From a checkpoint of a small contrastive image-text model.
Model: 12.1M parameters, encoder activation swiglu, encoder moe expert_choice.
Data: trained on procedural textures in two colours, tilted and lit, 10.0 epochs.
Rows from expert 1 of block 3 of the image encoder, named by matrix and row number. Rows with one number belong to one neuron. Each number is 128 + 32 x the weight over its row's rms, rounded and kept within 0 to 255. All counts start at 0. After the name is the row's rms in percent of the matrix's.
# gate: expert gate (encoder.blocks.3.mlp.gate, 4x128x256), inputs 86-128
# up: expert up (encoder.blocks.3.mlp.up, 4x128x256), inputs 86-128
# down: expert down (encoder.blocks.3.mlp.down, 4x256x128, transposed), outputs 86-128
gate.112 113 [183 131 116 161 183 169  93 108 115 143  45 106  86  94 153 101 147 157 109 158  94 131 157 108  96 106 125 131 118 107 177  87  99 198  54 150  70 121 100 131 136 113 171]
gate.113 089 [118 139 119 183 139 171 110 118  64  96  96  99  69 143 189 130 200 136 155 133 141 151 146 128 118 117 173  92  83 108 110 117 128 132  46 130 122 122 129 111 147 122 143]
gate.114 094 [210 131 114 165 172 122 153  80 129 113  86  96  71 126 156  92 192 130 110 146  86 117 172 115  96  84 126 128 139 105 142 115  91 154  55 132  81 115  84 127 113 159 175]
gate.115 090 [152 180 142 122 109  73 172 106 119 120 135  92 128 163 150 156 129 112 140 118 129 149 142 173 141 110 104 107 117 130 116 137  99  94  68 103 111 130 118 131 120 157 157]
gate.116 108 [177 174 136 118 129 108 135 145 136 140  80  97 117 138 160 131 195 130 175 167 116 154 163 153 133  94 102 147 106 112 134 125 145 157  73 115 123 162 132 108  98 135 127]
gate.117 104 [186 145 101 178 168 192 113 100 120 148  75 121  42 136 160 106 140 154 136 169  95 126 159  89  87  96 137 126  91 108 193  95 111 152  70 142  79 116  90 123 135  96 171]
gate.118 131 [ 93 157 183 168  99 110  84 179 185 138 155  98 153 121 150 167 121 121  93 155 132 208 125 144 130 151 122 129 104 108 142 130 181 146 138 112 181 170 172 134 120 112 104]
gate.119 087 [168 109 117 140 140 106 170  97  81 104  96 110 123 148 132 129 177 148 105 146  99 145 173 102 121 111 112 109 163  99 129 116  89 103  41 116  95 115 102 123 129 140 144]
gate.120 105 [159 141 112 130 139 147 112 106 139 138  91 132  98 111 162 126 170 158 147 128  93 110 155 117  90 118 156 138 130 100 157 104 110 159  32 148 111 113  97 128 130  99 160]
gate.121 101 [213 174 126 152 162 114 125 109 159 167  72  73 121 143 130 135 185 174 181 135  76 163 184 121  90  85 122 119 107 126 163 101 118 135  86 115  96 176  90 110 107 114 176]
up.112 060 [142 189 105 122 151  68 161  60 126 154 132  94 131 127 122 108  75 121 104 100 116 114 131 170 112  43 140 179  88 123 109 144  96 125 141 140  75 118  78  66 148 230 146]
up.113 092 [175 105  76 134 160 115 136  77  93 153 140 126  92 144 120 107 173  93 163 114 100 108 126 171 127  77 137 125 108 162 132 134  93 101 135  97  95 155 106  94 119 167 174]
up.114 076 [103  90 149  93 117 147 128 165 141 147 166 140 129 128  91 157 197 110 122 101 152 126 100 144 153 152 137 153 113 156 130 142 172 109 117 100 184 130 184 140  60 127 128]
up.115 153 [ 56 117 171  98  74  80 139 158 131 129 197 165 203 165 129 180 105  96 138  82 162 127 116 123 166 189 122 146 142 127 105 152 160  80 160 127 171  98 170 164 101 127 113]
up.116 104 [160  92  81 138 172 155 143  79  82 115 122  88 116 124  86  91 131 128 116  87 125  95 109 114 127  84 154  78 139 159 122 104  78 126 117 152  76 129  81 118 151 127 166]
up.117 079 [205 156 124 149 173  69 164  86 136 159 129 110 124 172 100 102 107 130 121  72 123 142 118 142 111  78 147 108  86 164 121 138  97  82 146 140  97 133 102  60 148 156 173]
up.118 145 [171 115  92  79 180 134 146  78  89 127 115 153  95 168 126  82 137 117 160  61 122 104 130 122 123  96 168 111 131 164  86 136  91  93 114 138  78 105  88  96 163 134 160]
up.119 101 [189 183  75 165 191 148 118  77 176 133  91 100  63 122 179  78 117 130 144 146 111 102 120 147  90  86 130 124 104 140 150 118  98 168  98 125  92 153  75  78 158 137 172]
up.120 068 [198 152  92 149 172  72 191  56 132 132 139  59 103 183 144 137  84 114 134 110 123 117 118 119 106  54 151 125 107 123 105 143 103  71 133 147  68 139  74  89 169 195 159]
up.121 099 [153 137  89 132 171 139 160  74  88 115 116 138 113 182 130  66  95 112 131  60 127 102  98 111 152  83 172 102 119 170  98 119  79 124 128 163  93  70  86  93 156 143 190]
down.112 083 [122 125  94 112 177 141 159 114 171 134 130 105 108 133 116 116 164 113 175 131 150 109 115 231 143 151 129  92 152 152 138 135 146 113 163  89  41 127 198  83  96 126 138]
down.113 094 [150 218  86 117 133 172 142 149 138 126  77 181 127 106 135 117 116 157 102 176 124 132 122 156 124 157 105 155 116  80 166 135 140 128 147 112  54 115 148  95 121  79 117]
down.114 080 [109 160 122 113 158 156 144 132 146 141  69 142 130 109 100  98 139 138 125 126 124 122 165 198 135 147 142 131 140 115 170 142 111 157  96 121  63 115 149 119 135 133 116]
down.115 114 [ 70 124  97 108 109 161 126 139 107  86 105  95 107 142 125 125 142  88 121 126  90 125 184 139 157 149 117  97 111 128 150 108 188 133  90 107 133 158 170 160  94 138 104]
down.116 086 [141 161  77 107 123 108 155 164 142 148 127 175 126 127  79 106 149  95 158  89 126 111 107 159 147 142 130 130 136 126 122 143 115 128 124 135  38 152 140  13  85  87 157]
down.117 089 [122 127  60 151 179 145 151 140 175 131  99 138 118 114 104 109 164 185 148 134 107 111 136 178 160 179 133 101 138 116 170 134 121 134 146 127  63 111 151 105  91  89 129]
down.118 113 [131 136  95  95  96 104 139 137  82  99 158 106 125 131 112 180 122 103 104 128  50 140 121  60 130 118 117 124 104 106  93 111 197 110 141 111 172 118 126 219  77 124  95]
down.119 091 [121 180  93 106 152 149 137 164 148 146 110 109 131 162 125 140 174 129 161 130 134 124  88 129 151 146 136 105 134 151 114 101 143 128 162 125  94 116 161 101  88 121 150]
down.120 087 [128 160  94  97 168 156 145 121 188 126 135 147 111 153 121 128 145 141 161 160 133 124 131 204 141 176 142  80 126 105 127 149 138 117 162 106  42 102 168  75 130  70 147]
down.121 092 [164 174  96 142 150 125 129 134 123 165  79 177 146  70  78  77 131 182 128 152 126 112 126 166 105 106 116 172 112 113 182 121  94 160 151 134  50 140 144  36 130  84 143]